config = dict(
    model='self-supervised image encoder',
    dataset='small renderings of single solids in any pose',
    train_examples=395000,
    image_size=32,
    crop_scale_min=0.4,
    horizontal_flip=True,
    translate=0.06,
    color_jitter=0.6,
    method='byol',
    arch='regnet',
    norm='batchnorm',
    activation='celu',
    channel_attention='se',
    depths=[3, 6, 3],
    kernel_size=3,
    stem='single',
    widths=[96, 192, 384],
    projector_hidden=1024,
    projector_out=128,
    projector_hidden_layers=1,
    target_momentum=0.99,
    init='lecun_normal',
    residual_init='scaled_by_depth',
    optimizer='muon',
    muon_scale='match_rms_adamw',
    lr=0.0053,
    momentum=0.95,
    nesterov=True,
    orthogonalizer='polar_express',
    adamw_lr_other_params=0.0028,
    grad_clip=5.0,
    gradient_centralization=True,
    steps=11000,
    batch_size=128,
    epochs=3.6,
    lr_schedule='cosine',
    final_lr_fraction=0,
    warmup_steps=1100,
    weight_decay=0.2,
    adamw_weight_decay_other_params=0.01,
)
Rows from block 4, named by matrix and row number. Rows with one number belong to one channel. Each number is 128 + 32 x the weight over its row's rms, rounded and kept within 0 to 255. All counts start at 0. After the name is the row's rms in percent of the matrix's.
# convs1: grouped (12 groups) 3x3 conv (model.blocks.4.convs.1.weight, 192x16x3x3), inputs within the group 8-15, a 3x3 kernel for each
# convs2: expand pointwise conv (model.blocks.4.convs.2.weight, 192x192x1x1, transposed), outputs 64-127
convs1.21 082 [152  67 124  97 141 162 139 121 117 128 105 119 123 140  91 151  95 177 102 172 104 135 140  87 119 154 147 110 104 160 203 133 160 128  74 149 190 116 101 131 122 134 170  78 127 171 124 167 159 125 121 165 108 130 187  43 146 118 116 160 159 123  87 143 107 163 143 147 115 162 113 117]
convs1.22 086 [ 92 123 141  93 169 153 119 155 123 123 201 108 181  97  76 163  70 150 107 115 134 151 108 137 146 145 135 128 188 146 116 195  44 142 102 107 138 133 105 117 164  95 127 137 107 123 194 125  97 183  64  99  89 132  87 170 138 141 144  91 125  98 118  74 153 157 100 194 126 140 182 104]
convs1.23 091 [117 118 126 120 112 113 103 110 163 138  58 138  90  88 195 177 159 129 112 156 102 159 132  85 121 152 146  93 107 127 129 145 164 134 162 124 144 132 125 147 127  90 127 111 137 165 123 132 136 106 120 141 110 133 117  70 164 102  37 170 140 196 210 124 113 120 156 133  93 109 118 123]
convs1.24 115 [119  76  98 143 110 110 156 131 131 136  92  94 132 109  76 137 196 147 125 130 117 144 113 135 130 125 127 128 111 144 133 110 111 142 135 122 110 148 137 115 150 130 101 129 139 125 137 166 126 128 118 127 114 158 141  50  68 172 128  79 156 238 151 136 135 161 142 113 120 122 130  92]
convs1.25 108 [130 133 137 158  97 142 137 126 126 122  88 158  97 131 155 115 105 133 131  80 186 153  50 213 131  52 172 129 160 116 102 218  91  80 153 117 113 116 136  75 211 130  96 173  97 108 148 103  97 213 115 114 134 108 135 109 147 142 108 116 155 111 107  94 185 112  77 188 106  77 208  97]
convs1.26 119 [133 146 115 117 153 129 123 127 121 135 125 141 176  90 133 173 106 119 154 121 147 164 217   5 104 207 105 118 124 128 115  72 218 154  83 163 142  96 123 144  79 179 162  96 150 113 142 136 131  50 217 119 106 136 122 170  94 121 124 110 119 131 120 132 181 122 141  78 118 115 134 166]
convs1.27 084 [152 162 195 149 125 122 146 133 118  98 136  71 112 204 130 119 114 120 119 108 156 108 154 110 104 138 127 122 166 149 139 179 170 132 170 137 123 124  83 128 107 116 115  83 133 112 105 115 120 132 120 135 107 115 173 192 149 188 179 170 151 149 131 141 126 124 135 163 127 130 104  99]
convs1.28 079 [112 129 139 135 144 138 106 154 144 116 108 115 172 100 155 141 111 107 194 124 113 142 159 134 118 125  79  84 151 127  97 131  92 116 139 146 126 107 143 125 141  70 129  92 151 136 113 115 144 125  96 115 100  98  91  79 106 143  70 151 125 132 173 172 167 128  99  90  74 125 136 127]
convs1.29 095 [167 128 120 116 149 164 114 184 148 159 143  91 163 193  76 125 108  88 131 158 124  89 141 126 145 101 127 155 116  95 166 143  65 161 158  81 135 139 127 122 115 117 135 146 136 150 115 107 115 124 121 124 121 126 127 181 104 164 197  81 100  67  89 143 127 124 121 117 127 129 117 141]
convs1.30 081 [144 184 166 102 110 152  69 108 136 145 157 119  94 121 171 118  97  80 171 164 150 126  94 116 173 113 162 166 139 136 146  99 151 163 147 134 109  96 136 136 137  97 116 181 122 148 120 134 115 128 106 151 147 143 150 154 148  76 110 142  82  74  94 138 122 163 154 107 157 128 174 137]
convs1.31 107 [152 157 140 149 158 103 153 151  94 122 172 126 178 113  94 114  73  79 121 132 143 128 117 118 108 128 125 137 150 101 151 129 102 124 103 119 138  88 139 106 167 133 119 160 116 124  96 130 114 148 155 119 140 167 174 211 107 203 163  44 121  79  45 144 108 133 119 130 165 119 116 142]
convs1.32 106 [ 99 138 105  67 125  76 131 163 161 141 147 129 130 141 130 112 101 110 126 133 131 125  70 157 149 211 171 103  82 143 206 162 124 116  61 103 162  87 113 114 138 139 100 147 150 100 123 131 139 199 235 163  79  64 145 125 127  80 108 105 120 126 115 166 188 180  97 119  98 124 121 104]
convs1.33 118 [135 122  87 140  97 169 135 105 149 106 136 128 145 101 102 147 134 123 112 165 149  73  84 110 150 160 129 114 162  84 148  94 139 138  99 152 171  95 121 129  96  63 140 124 123 133 208  85 116 103 133 100 159 147 124 105 128 143 185  97 114 115 112 119 119 104 105 171 141 113 149 132]
convs1.34 104 [138 188 102 112 147 122 128  88 147 143 125 136 133 127 118 135 142 121 170  88 128 106 188 156 111  86  33 161 197 126  91  84 159 150 113 112 132 165 145 133 117 125 131  66 107 118 145 125 131  78 136 136 165 122 112  97 130 130 132 132 126 177 132  71  96  99 137 113 103 149 207 188]
convs1.35 120 [143 131 107  77 136 127 147  80 176 128 160 110 127 129 166 142 130 150 113 111 122  69 156 178  82  92 163 152 140  74 110 169 155 159 128 140 141 151 148 137 150 163  87 101 124 115 107 153  91 195 195  95  93 140 137  76 132 175 100  71  99 148 135 135  98 128 166 106  75 134 171 113]
convs1.36 123 [112 110 152 109 175 111 150 132  98 129 127 147 112 126 126 125 142 118 116 131 153  84 177 171 137  95  81 134 101 159 119 104 124 127 130 133 119 158 144 121 193  96 123 103 113 142  79 150 113 243  81 124 102 160 158 110 110 105  99 138 105 179 137 109 159  85 159  74 128 105 149 178]
convs1.37 115 [136 134 142 152  99  69  82 187 157 141 113 132 117 125 139 133  89 119 120 148 122 112  85  91 133 159 138 146 151 127 168 152 111  70  87 181 149 111 129 115 140 112 118 207 119 134 137 149 119 117  89 140 137 135 117 185 102 111 122 159 132  98 146 153 124  97  94 176 121 131 125 141]
convs1.38 107 [137 111 146 182 106 167 130 180  77 102 135 132 140 155 103 111 161 132 140 151 136  89  74 144 129 128  69 100  83 159 175  38 124 137 224  94 120 140 112 126 119  93 119 107 121 124  95 121  91  67 115 134 120 157 135 162 109 134 165 149 120 104 145 149 133 120 142 192 148 112 121 138]
convs1.39 109 [ 95  90 129  96 154 135 101 105 136 100 120 136  92 148 123 173 117 141 121 148  89  93 131 143  67 113 170  74 107 166  84 160  94 162  82 144 115  89 110  81 189 144 117 101 131 145 153 119  62 141 166  68 139 137 101 174 128 183  74 133 126 138 128  91 185 173 176  82 146 156 108 103]
convs1.40 103 [127 113 100  83 166 112 155  99  87 155 122 132  81  98 143 122 128 162 141  99 111 150 181 141 125  89  70 151 111  90  72 145 164 113 141  98 103 145 144 200 119 121 126  84 115 131 130 154 231 137 106 146  71 118 125  82 147  79 179 151 147 114 120 139  86 112  84  97 134 109 180 136]
convs1.41 106 [ 99 170 108 168 122 105 116 108 114 144 115 125 110 101 122 123 156 100 110 110 141 152 118  90 120  95 156 119  90 110 110  63 120 113  83  98 162 137 142 105  60 116  81 110 136  88 100 140 124 100 132 135 127 143 115 135 153 125 204 122 135 165  98  72  78  86 117 236 194 130 186  98]
convs1.42 112 [205 100 117 159 152 141  78 171 152 136 153 107 122 163 147 132 115 110 101 108 155 209 134 102  76 161 203 169  69 132 185 217 127 121 148  96 131 101 101 141 174 109  90 124 174 107  99 142 138 156 129 105 114 119  93 152 143 119  81 134 162 119 117 147 157 154  92 102 162 152  97  98]
convs1.43 114 [148 141 130 139 142  69 124 104 138 141 127 120 129 107 149  96 121 123 123 142 134 152 176  74 146  83  62 125 169  96 177 182  98  76  95  87 130  79 104 129 166  98  89  83 107 158 159 112 163 169  47 168  85 108 139 124 147 134  44 152 144 154 140 150 127 131  93 105 180 132 175 145]
convs1.44 103 [140  79 148  61 181  95 123 161  76 159 127 122 120 148 149 126 106 160 144 131 198  92 110  72 100 224 107  89 108 137  15 221  69 104 228  56 161 133 125 148 157 101 143 133 111 112 147 118 137 111 120 158  91 170 156 133 155 144 120 131 117 103 118 106 158 132 137 113 150 163 102 123]
convs1.45 110 [141 128 148 210 100  74 134 110 114 128 103 119 135 148 133 130 137 142 112 143 147 236 125 109 124  87 119  99 146 139 171  79 143 126 111 137 145  83 137 197 116 113 105 137 127 103 129 115 194 111 103 137  95 133 133 143  92  78 147 186 115 101 123 150 158 136 101 164 170 103  93 122]
convs1.46 129 [128 107 146  87 107 199 119 141  71 118 131 136 125 102 113 139 130 138 137 139 121 133  90 142 165 146 127 146 106  98  91  88 114 109 125 154 125 103 134  90 129 144 132 157 125 165 117 115 142 138 164 124 153  86 133 158 119 168 130  88 118  83 131 117 132 164 157 177  44 130 102 148]
convs1.47 092 [131  83 134 113 108  70 140  75 110 153 154 160 167 129 112 121 163 150 107 134 124 143 159 144 116 110  97 192 193 124 126 138 176 135 180 195 119  82 143 166  98  83 154  68 110 141 146 142  68 132 167 125  99 102 113 145 102 119 209 155 103 173 105 153 138  91  95 157 163  99 150 137]
convs1.48 094 [124  86 111 113  96 113 121  35 119 131 153 152 175  88  73 122  98 144 139  87 120 174 119 180 130 136 142 138 152 147  71 138 171 117 130  99 133 144 128 111 121 188 133 121 146 116 104 161 230 121  44 165 138 119 134 133 105 139 157 132 161  99 131 134 127  97  77 111 133 138 134 148]
convs1.49 098 [134 120  73 143 131 152 157 172 121 116  98 180  60 146 104 188 154  78 114  83 115 123 156 140 106  95 131 161  88 129 143  85 153 142 173 119 151 102 117 147  69 204 142  80 111 128 148 138 160 133 100 151 100 124 101 112 168 121 159 147 123 125 129 138  90 136  72 186 124  93 185 124]
convs1.50 100 [107  97  80 108 193 114 109 165 203 141  58 142 140 169  90 102 196 159 141 109 129 102  99  96 137 167 117 132 126 165 124 116 150 157 155 142 139 105 113 129 104 140 151 151 129 118 133 153  75 130  98 142 137 132 117  66 132 138 189  48  66 176 172 120  87 134 129 195 123 105 146 159]
convs1.51 115 [110 139 147  67 134 215 101 149 145 146  76 148 124  91 204 114 152 126 128 114 119 156 122 156 104 151 101 159  66 175 139  57 241 139 118 188 146  84 157 100  82 255 102 155 153 102 129 147 100 156  96 101 188 107 149  97 135 100 157 143 116 174 110 145 150 111 136 104 104 128  93 151]
convs1.52 100 [159  84  99 136 115 114 101  67  90 120  72 141  98  94 117  98 132 153 115 139 149  69 189 180 115 110 125 108 134 136 214 138 178 116 137 114 125  95 168 169 109 217 147 141 117 114 121 116 139  66  43 152 161 117 161 123 130 125 122 152 135 113 136 102 115 139 101 165 134 111 129 127]
convs1.53 116 [ 96 187 159  82 210  89 148 138 159 170 156  83  79 194  61 127 142 134 165 102 131 157 104 124 125 148 115 146 140 119 113 118 110 119 159 134 109 125  97 182  88 163 153  98 147 144 109 123 115 145 102 118 178  86 151 151 104  73 183  74  96 161 107 169 112 122 111 178  80  85 156 136]
convs1.54 088 [ 98  90  77  93  91  63 109  75 109 106 142 112 119 160  94  88 163 197 122 126 142 136 144 158 115 155 122 156 144  99 176 113  61 147 121 131 121 129 167 218 111  97 156 121 141 124 105 137 100 211 166 121 109 111 172 102 135 133 127 145 122 149 131 153 136 100  93  83 108 123 150 147]
convs1.55 108 [ 94 131 113 115 128  92  94 132 101 135 138 101 173 184  99 117 135 111 132 159  86 148 178  87 135 162 115 143 146 119 129   6 175 109 115 174 149 167 117 104  77 162 123 143 143  96 129 131 159 152 146 159 111 127 162 153 124 160 134 121 134 136 129 112 134 129 146 135 156 132 114 160]
convs1.56 105 [148 105  79 124 144 180 136  81 129 127  99 142  82 127 193 146 122 118 121 143 121 142 149 161 120 133 128 122 122 121  94 144 250 124 141 129 150 114  86  82 171 255 139 114 159 127 114 162 108 162  91 117 117 107 127 132 135 129 141 117 146 120 133 126 156 134 101 101 141 142 110  87]
convs1.57 086 [122  90 113  79 132  94  89 118  79 129 148 115  97 173 126  99 119 131 113 149 134 123 133 118 122 104 164 135 134  63 136 119  12 148 137  94 157 125 119 142 167  72 118 154 130  97 130 167 116 178 184 163 138 122 163 106 125  63 160 172 161 120 164 130 134 139 150  98 144  89 109 101]
convs1.58 091 [134 139 123  71 146  98 137 129  86 150 157 142 174 102 165 113 121 111  92 150 121 106 160 134 111 136 129 108 158 162  60 143 192 119 115 134  75 135 185  84 124 189  96  93 183 192 114 102 218 123  64 187 132  86 131 123 174 149 130 167 142  81 142 116 121 140 120 131 112 149 158 141]
convs1.59 098 [ 99 218 173  84 129  63 108  61 142  97 170 114 158 110  95 119 111  98 123 121 123 105 152 147 148 105 131 160 103 126 145 137 122 167 126 103 145 104 168 140 109 139 165 148  91 110 105 111  95  94 143 164 141 154 156 110 145 115 142 114 133 125  96 163 146 129 157 173  57 107 120 145]
convs1.60 103 [120 126 151 139  66 213 155 107 138 108 163 152 130 100 163 125 141 120  98  94  93 115 175 174 135 110 147 122 176 101 143  87 150 158  93 153 136 152  77 190  79 121 166 127 143 103  72 172 112 171  81 132 176 114 120 155 141 125  88 147 128 143 127 115 211 131  78 150 196 130  79 187]
convs1.61 117 [108 126 114 167 128  83 120 126 102 151 125 101 160  86  84 122 115 148 108 141 148 130 149 138 131 104 132 146 142  90 169 144  54 176 145  77 162 101  94 180 111  82 157 108 119 120 142 135 177   0 165 124 113 122 132 124 104 125 108 111 131 141 127 102 131 147 105 160 101 113 165 110]
convs1.62 114 [106 132  98 143 133  92  89 136 138 134  91 113 162 176  87 158 157  92 166 143 112 155 100  76 170 126 140 158 122 102  91 163 104 145 150 122 177 149  99 120 138  76 130 132 132 106 158 106 147 163  77 146 115  97 151  96 145 139 174 125 126 139 119 122 112 133 131  92 119 139 165 134]
convs1.63 098 [110  59  85 144 128 125 127 169 138 114 106 100 111 116 143 117 130 121 156 132 153 124 156 169 112  95 122 131  87  81  98 108 133 167 124 101 116 117 104 109 149 171 107 143 117 107 111 146 168 113 167 120 152 134 114 127 120 102 130 116 164 104 121 144 150 180 135 155  83 133  97 126]
convs1.64 106 [149  54 138 169  96  77 166 197  81 176  51 107 189 138  84 138 156 104 128 149 127 122 125 177 119  83 159  51 197 110  59 126 126 135 153 126 125 150 140 195 103 125 120 133 147 149  43 131 173 114 134 148 136 102 100 129 141 117  93 134 146 110 128 129 120 141 140 102 165 111  57 178]
convs1.65 106 [128 101 126 100 143  91  99  98 121  99 139 133 122 217  98  93  74 122 128 148 131 170  49 128  91 147 137 125 105 125 138  93 120 158 185 132 133 152 123 163 138  76 112 129  94 157 157 158 128 117 117 114 117 103  94 134 145 141  91 191 124 199 166 110 103 114 132 230 205 149 255 207]
convs1.66 081 [137  90 165 185  94 131 146 217 202 165 123 107 129  61  90  76 143 156 137 100 116  96 145 108  72 116 130 107 113 121  88 153 156 127 123 120 126 103 139 119 134 134  87 128  73 154 113 157 170 106  94 114 211 109 139 163  93  97 104 129 166 131  82 122  95 125 100 104 102  86 116 128]
convs1.67 115 [120 126 150 153  88  94 109 162 103 142 105 158 135 121 110 163 112 112 130 141  85 138 182 116 125 101 131 133 126 104 154 156 107 124 113 155 122 133 109 156 120 255 113  82 192 129 128 157 124 116 157 130 104 129 109 127 133 129 132  99 118 110 160 147  97 136 134  91 179 140  88 144]
convs1.68 117 [109  88 146   0 139 249 119 165 152 153  60 151  59  64 222  83 144 164 108 121 157 172 144  66 147 120 136 122 126 139 172 168  94 159  92 116 127 107 151 145 141 123 120 127 140 128  96 149  80 160 161 121 141 159 144 111 114 116 170 118 174 101 102 123 130 152 186  95 110 134  94 147]
convs2.21 089 [155 103 170 159 149 147 111 165  79 147  99 137 128  80 138  51 142 140 107  85 160  74 149 116 172 140 166 114 110 147 127 151 136 114 117 121 108 124  91  87 152 167  88  99 161 148 147 156 126 128 109 124  95 183 130 101 126 156 126 170 112  73 132 122]
convs2.22 085 [116  82 135  59 121 156 122 130 131 130 140 135  87 103 100  88 124 131  82  87 204 110 144 101 110 109 119 134  86 115 124 159 138  99 145 142 158  93 170 127  76 138 105 113 123 158 101  88 142 209 161 142  95 154 145 119 132  91 129 148  60 135 125 124]
convs2.23 094 [ 85 113 172 144 153 162 174 168 134 159 178 136 129 123 158 201 130 157 125 147 144 135 147 141  79 145 124 116  78  79 125 116 114 115 151 125 115 150 111  94 153 100 163  94 136 122 102  94 148  95 115 143 137  99 140 104 101 147 186  70 117 145 161 127]
convs2.24 104 [126 134 123 143 137 135 209 144 135 112 191 135 152 113  97 223 116 160 164 204 177 134 120 116 228 121 118  93 153 165 126 128 121 151 136 121 110 107 133  66 139 146 122 145 126 120 140 140 138  31 169 109 118 100 118 157 127 134 121  86 131 109 105 106]
convs2.25 098 [131 130 138 109 116 127 129  88 127 103 149  17 105 110 117 164 139  59 112 140 103 148 169 155 174 209 132 158 126 135  77 147 142 149 101 113 113 114 167 123 172 148 102 151  92  75 168 132 102 159 113  87 174 227 186 138 175 139  46 175 133  81 147 125]
convs2.26 099 [154 150  81  97 112  85  91 176 184 154 127  30 106  79 132 117 116  93 139 124  93  63 136 186 128 152 123 136 101 129  61 154 157 171 159 100 129 150 155 175 202 148 138 124  96  96 146 125  99 109 109 134  98 163 119 121 154  94  70 122  59  99 106 112]
convs2.27 110 [163 144 117 149 124 154 103 148 102 182  72 111 116 158 135 138 113 129 118  56 107 155 158 122 138 163 142 157 125 131 118 126 146 159 114 135 132 122 159 174 125  96 154 152 135 153 142 144 110  93  61 148 131 142 148 130 137 135 154 218 123 158 145 204]
convs2.28 092 [135 151 115 135 145  89 137 149 137  74 156 141  73 106 206 123 141 139 104 132 142 174 171 127  71 127 111 101  96 124 121 132 148 140  77  95 112 106 152 146  71 156 106  99  71 131 124  87 140  99 133  93 183 118 149 190 152  68  98 189 165 199 120 197]
convs2.29 084 [204 127 118 118 122  95 150 145 170 164 127 113 135 143 156  41 107 106 110 157 123 161 149 143  98 148  68 126 113  91 100  93 109  86  68 146 124 178 137 156 115  93 145 114  94 135  70  88 196 197 105  94 128 186 150 169 121 116 104 101 131  92 182  90]
convs2.30 093 [127  87 138 176 147 108 105 170 101  96 159 151 174 126 153  47 109 153 124 171 112 112 120 129 158 113  80 124 146 128  98  83  95 135 129  93 163 136 120 229 120 114 117 111 162 123 159 102 117 161 146 142 111 167 175 138 163 134 134 142 102 172  67 117]
convs2.31 098 [ 97 101 150  88 140 129 180 120 141 123 174 117 127  93  92 113 131 142 142 212 104 119 115 100  79  85 176 145 118 121 144 152 156 150 146 144 143 154  77 131 136 162 127 146 109 141 103  96 152 184 139 113 136 130  57 156  99 129  99  92 154 145 130 116]
convs2.32 108 [ 99 142 100 101  97 168 196 175 197 122 120 170 203  70 169 108 122  99 121 138 156 113 131 150 100 142 119  88 136 132 117  84 155 150 183 124 204 118 115 123  87 113 126 105 124  94 171 133 136 162 149  93  69 132  87  96 146  98 109 170 146 110 102 130]
convs2.33 106 [233 126 103 136 159 163 120 154  99 125 147 187 154 151 136  90 168 171 254 128  73  85 152  85 106 137 126 132 128 114 162 148 202 150  92 121  93  96 107 103 114 160 185 163 112 148 105 104 132 143 145 131 169  92 108 107 113 106 157 104 158 140 155 104]
convs2.34 095 [149  76 147 116 168 178 111 202 119  99 138 177 121  81  97 153  91 138 192 159 120 140 107 156  90 128  88 112 172 108  89 133  92 160 134 137 141  86 153 155  79  73 115 132  94 137 155  89  92 116  58 122 125 102 101 132 125 191 122 124 135  64 129 126]
convs2.35 099 [125  91 113  95 148 158 118 167  95 145 105 132 143 123  88 105 152 129 182 145 118 167 124 161 142 118 131 116 201  99 164 113 112  75 152 141 132 157 156 170 137 105 135 117 127 148 107 105 121  98 160 132 123 128 123 144  96 109 145 112 164  84 155 107]
convs2.36 090 [115 104 130 143 170 149 152 130  65 171 131 195 126 130  39 114 173 156 222 165 119 104  88  92 151 139 134 122 108  92  82 104 202  93 103 163 110 160 141 122 184 106 132 200 104 154 137 119 126 117 124 121 149 178 150 150 152 139 148 122  85  89 136 138]
convs2.37 097 [147 117 126 123 126 139 156 116 202 130 112 176 125 113  90 115  98 171 182 144 172  91 164 103 177  74 160 119 161 135  81 104 134 127  97 100 128 129  87 132  71 151  81 122 174 137 120  74  89 125 143 148  96 118 170  90 113 141 121  71 113 182 122 135]
convs2.38 097 [205 168 131 113  86  93 115  66 169 180 145 181 133 129 153 138  98 136 142 123 107  26 130 121 165 114 119 119  85 147  84 107 211 134  99  92 117 110  73 131 136 102 139 106 162 146 163 137 162 131 152 116  88 133  87 112 129  98 117 151 185 118 154  89]
convs2.39 111 [112 147  96 148 132 119 155 109 104 143 116 125 123 122  57 123 199 184 160 159 141 196  99 168 138 124 195 142 111 121 120 149 136 144  23 183 133 130 156  78 194 125 167 152 149 197 147 125 126 125 173 147 184 132  93  97 221  92 121 134 114 123 156 139]
convs2.40 095 [166 142 174  36 148 188 163 129 131 103 133 140 141  67  91 120 129 143 153 124 126  97 100 144 105 135  95 120  63 126 100 155 124 120 181 126 139 114 105 163  76 147 170 125 183 197 116 129 140  90 145  74  97  53 115  90 116 124 158 118  92 112  77 172]
convs2.41 093 [181 156 104 119 142  60 111 146 130 142 173 172 115 110 130 111 118 121 165 139 145 144 115  88  60 155  78 113 107 146 111 154 128 104 155 134  44 173  88 101 116 145 123 164  96 137 127 155 122  62  74 122 147 142 104 103 168 168 174 110  98 119 108 166]
convs2.42 097 [130  87 100 172 182 169 101 123 107 119  79 180 165 125  51 161 138 148 172 161 106 115  75 133 178  89 122  84 212 110 125  75 164  95 153 151 163 123 102  92 116 107 100 139 119 109 106 106 161 105 152  69 105 138 148 105  94  92  84 133 124 115 145 138]
convs2.43 110 [160  64 120 153 153  93 119 117 180 182 118  71  99 126  96 121 156 193 188 164 113 193 171 196 172 158  82 111 118 109 181 172 110 105 115 172 141 121 147 119 157 175 115 158  88 180  84 160 137 129 214 137 168 119 145 119 143 175 130  76 124 133  67 119]
convs2.44 090 [134 122  87  84 100 104  75 113 226 135 109 136 104 176  96 102 167  99 176  88 142 131 151 183 170 222 171  98  85 129 109 155 114 149 128 133 187 105  96  60 144 168 135 111 130 111 110 148 142 122 158 117 172 151  65 116 148 109 114 149 139 102 104 155]
convs2.45 104 [ 90 132 141  80 142 188 126  79 110 161 150 170 132 163  79  70 145 121 142 132 144 108 115 213 242 185 110 126 163  91 152 157 128 134 126 139 106  99 150 195 146 125 118 127 117 140 127 119 125 127 155 132 102 106 100 120 146 145 132 140 163 119 168  60]
convs2.46 092 [172 144 191 160 141 160 161  99 117 147 133 212 158 134 104 176 185 151 202  99  90 122  64 163 155 110 193 135  99 111 141 122 209  72 135 152 147 123  88  90  96  96  91 117 133 103 105  97 132 167 104 113 141 103  99 110  72  82 161 118  84  62 194 104]
convs2.47 113 [116 130  99  90 123 136 147 190 166 118 136  77 124 121  78 103 109  89  55 100  98 144 128 179 139  83 134  92 153  97 144 156 118 188 202 132  85 201 174 169 146 156 118 123 141 156 138 129 195 179 119 146 133 119 141 111 156 124 144 170 117 171 152 144]
convs2.48 114 [113 170 142 140 116 152 123  86 135  84 173 118 194 157 154  83 136 122 107 173  99 190  79 128  83  99 102 139 163 138 137  89  83 181 196 139 106 114 103 118  98  67  52 142 103 155 137 167 119 122 117 118 204 109 164 143 159 117 147 129 204 168 126 126]
convs2.49 099 [ 79  94 192  89 133 155 119 103  78 138 128 111  86 134  86 125 176 130 101  99 181  93 129 138 151 155 185 110 107  99 143 151  83  74  83 102 138  96 155 131 113  71  81  66 136 118 154 168 109 137 102 156 167 190 122 106 136 103 134 153 121 121  86  97]
convs2.50 095 [149  93 152 136 134 170 116 127 156 110  89 112 129 125  73 172 118 161 118  67 154  79 116 134 119 102 109  98 108 118  72 152 108  68 140  76 194 112 116  99 131  61 110 149 133 164 144 155 131 131 121 135 121  99 107 125 130  77 152  61 115  91 121 152]
convs2.51 100 [158 140 146 118 102 110  91  95 192 156 165  79 121 109 154 107 141 112 163 128  96 176 121 153 145 131 155  98 130 161  66 148  91 195 111  65 139 141 214 126 195 167 137 115 115  97  91 103 152 124  97 123 116 189 114 107 158  77  31 108  95 120 155 124]
convs2.52 108 [151 130 184 147 134 118 107 111 143 104 110 104 132 129 159 113 146 107  84 118 119 174 132 178  90  93 112 116 185 127 151 104 118 155  98 180 141  80 137 120 118 128  83 120 115 126 171 164 146 141 129 107 193 101 191 142 131 150 190 146 141 207 119 156]
convs2.53 086 [122 125 183 104 147  75 134 109 131 133 113 155  79 113 174 128  74 127 147 114  94 102  96 123 144  64  38 125 106  53 121  78 126  58 164 148 102 125  93 152 139 144 107 148  86 136  80 118  91 116 115 178 164 146 125 111  89  82 106 112  86 149 150  85]
convs2.54 100 [155 103  83 133 157 172 190 149  85 155  93 149 150 149 130 113 110  79  64 157 183  81 185 141 139 108 206 184  84 101 143 152 129  74 154 161  95 123  59 141  94 144 127 135 147 130 112  78 123 109 120 135  33 152 147 130 106 108 137 129 115 114 178 122]
convs2.55 109 [ 62 129  67 103  91  97 113 129  84  98 166 116 157 115 100  92 133 139  69 126  85 109  77 127 136 103 155 124  95 126 153 118 115 148 120 139 140  91 170 154 121  81 136 123  89 111 194 130 139 113 108 115 116  97 162 135 130  86  37 173 146 155 127 162]
convs2.56 108 [203 118 145 165 123 122 112  54 241 105 152  86 103  97 146 133 117  88 157 126 144 116 104 160 165 135 141  91 167 131  81  99  81 167  58 127 110 107 155 128 110  31  76 112  89 122 135  90 128  73 112 100 144 133  92 116 122 144 152 160 157 163 178 171]
convs2.57 105 [ 99 124  60 151 141 140  96 181  42 121 108 120 126 155 107 132  92  59 119 147 127  55 152 121 109 107 149 156 125 115 171  91 190 149 127 134  88 121 153 108 131 156  86 148 163 129 115 139 147 113 160 168 108 126 133 147 136 132  92 130  48 111 116 106]
convs2.58 100 [ 95 135 148  90  91  84 129 120 114 161 110 145  99 154  75 106 154 154  67 113 181 192 144 122  92 147 153 159 146 111 135 125 125  86 149 121 115 120  82 125 145 115 118  98 113 151  81 109 144 144  61 156 188 105 128 142 198 135 157 153 166 129 135 182]
convs2.59 096 [138 130 176 107 120  92 144 223 112 122  78 137 115 141  60 170 121 122 126 158 104 126 127 135 105  37 122 128 154 122 106 132 118 107 128  88 122  36  82 166 214 153 121 140  89 154  53 158 102  69  83 113 145 120 102 165 162 126 115 113 119 123 134  69]
convs2.60 101 [ 85 142 130 126 149 204  95  93 189 110 107 127 134 148 126 105 150  92 103 116 134  79  92 146 142 121 143  77 160  63 132 135 154 126 141  96 145  97 127 154 148 142 160 151 156  90 116 164 115 128 156 128 164 112  95 108  69 168 108 140 150  88 138 143]
convs2.61 111 [145 100  94  80 130  74 158 119 158 113 147  63  89  96 128 109  97  98  85 153 139 193 192 150 115 140 106 112 101 161  94 144 104 125 102 138 156  36 159 107 163 105 139 122 106 116 103 145 224 121 141  90 160 181 130 102 146  99 107 161 138 155  96 141]
convs2.62 120 [101 144 140 142 102 131 136 141 115 185 126 143 105  95 161 131 154 138 119 138 175 114 113 117 106 101 161 142 120 182 141 149 114 161  92 178 144 255 112  95 118 145 123 122 141 132 177 106 255 159 150 138 133 116 131  97  80 135 122 166  99  86 125 131]
convs2.63 107 [ 91 175 166 141 163 116 132 121 116 134 140 179 141  98 126 128  94 117 105 191 142 170 108 137  74 110 145 108 130 180 132 111 130  90  96 136 113 105 153 126 100 105 127 138 103 118 116  51 109  94 164 115 148  87 139 133 167 138 160 143 107 136 119 174]
convs2.64 101 [144 122 111 157 134 120 119  97 112 144  49 148  97 171  77 127 108 118 113 145 107 133 159 149  61 173 139 155 118 143 160 117 121 107 110 126 116 129 110 115 136  99 149 113  87 119 115 161 149 109  98 121  42 131  79 135  85 130 127  74 165  96 159 115]
convs2.65 110 [188 155 100 126 147 130 116 138 146 190 100 113 125 156  93 143 138 166 195 160 106 133 169 133 133  94 139 140 116  32 131 166  78  94 147 117  87 122  94 125 193 139  89 123 143 171 129  94 150 116 142 122 106 117  83 111 129 104 130  77  83 111 175 148]
convs2.66 095 [138  94  50 132 157  95  75  86  48 131  96  89 191 155 113 136 118  78 139 152 118 149 117  95  89 111 153 144 104 106 114 126 113  79 105  77  82 158 133 114 110 140  96  74  81  88 132 131 114 164  99 193  83 102 156 173 140 144 164 113 125 136 135 152]
convs2.67 097 [118 149  99  98 140  88 123  68 133  89 160 113 128  98 103 114 166 152  89 101 136  98 117 103  96 187 139 165 182  64 126 129 154 150 144 100 110  97  69  84 123 108 207 131 146 139 123  91  87 127 130 131 130 184 118  63  99 102 101 132  70  87 155 100]
convs2.68 104 [120  74 155 146 145 102 135  68 140 140 131 143 173 115  64 106 168 127 194 164 127 111 109 124 137 131 101 147  92 110 173 149  72  86 115 117  99 132 132  84 143 116 130 122 147 104 150 137 109 117 120 110  88 159 113 108  41  99 190 117  97  77 154 117]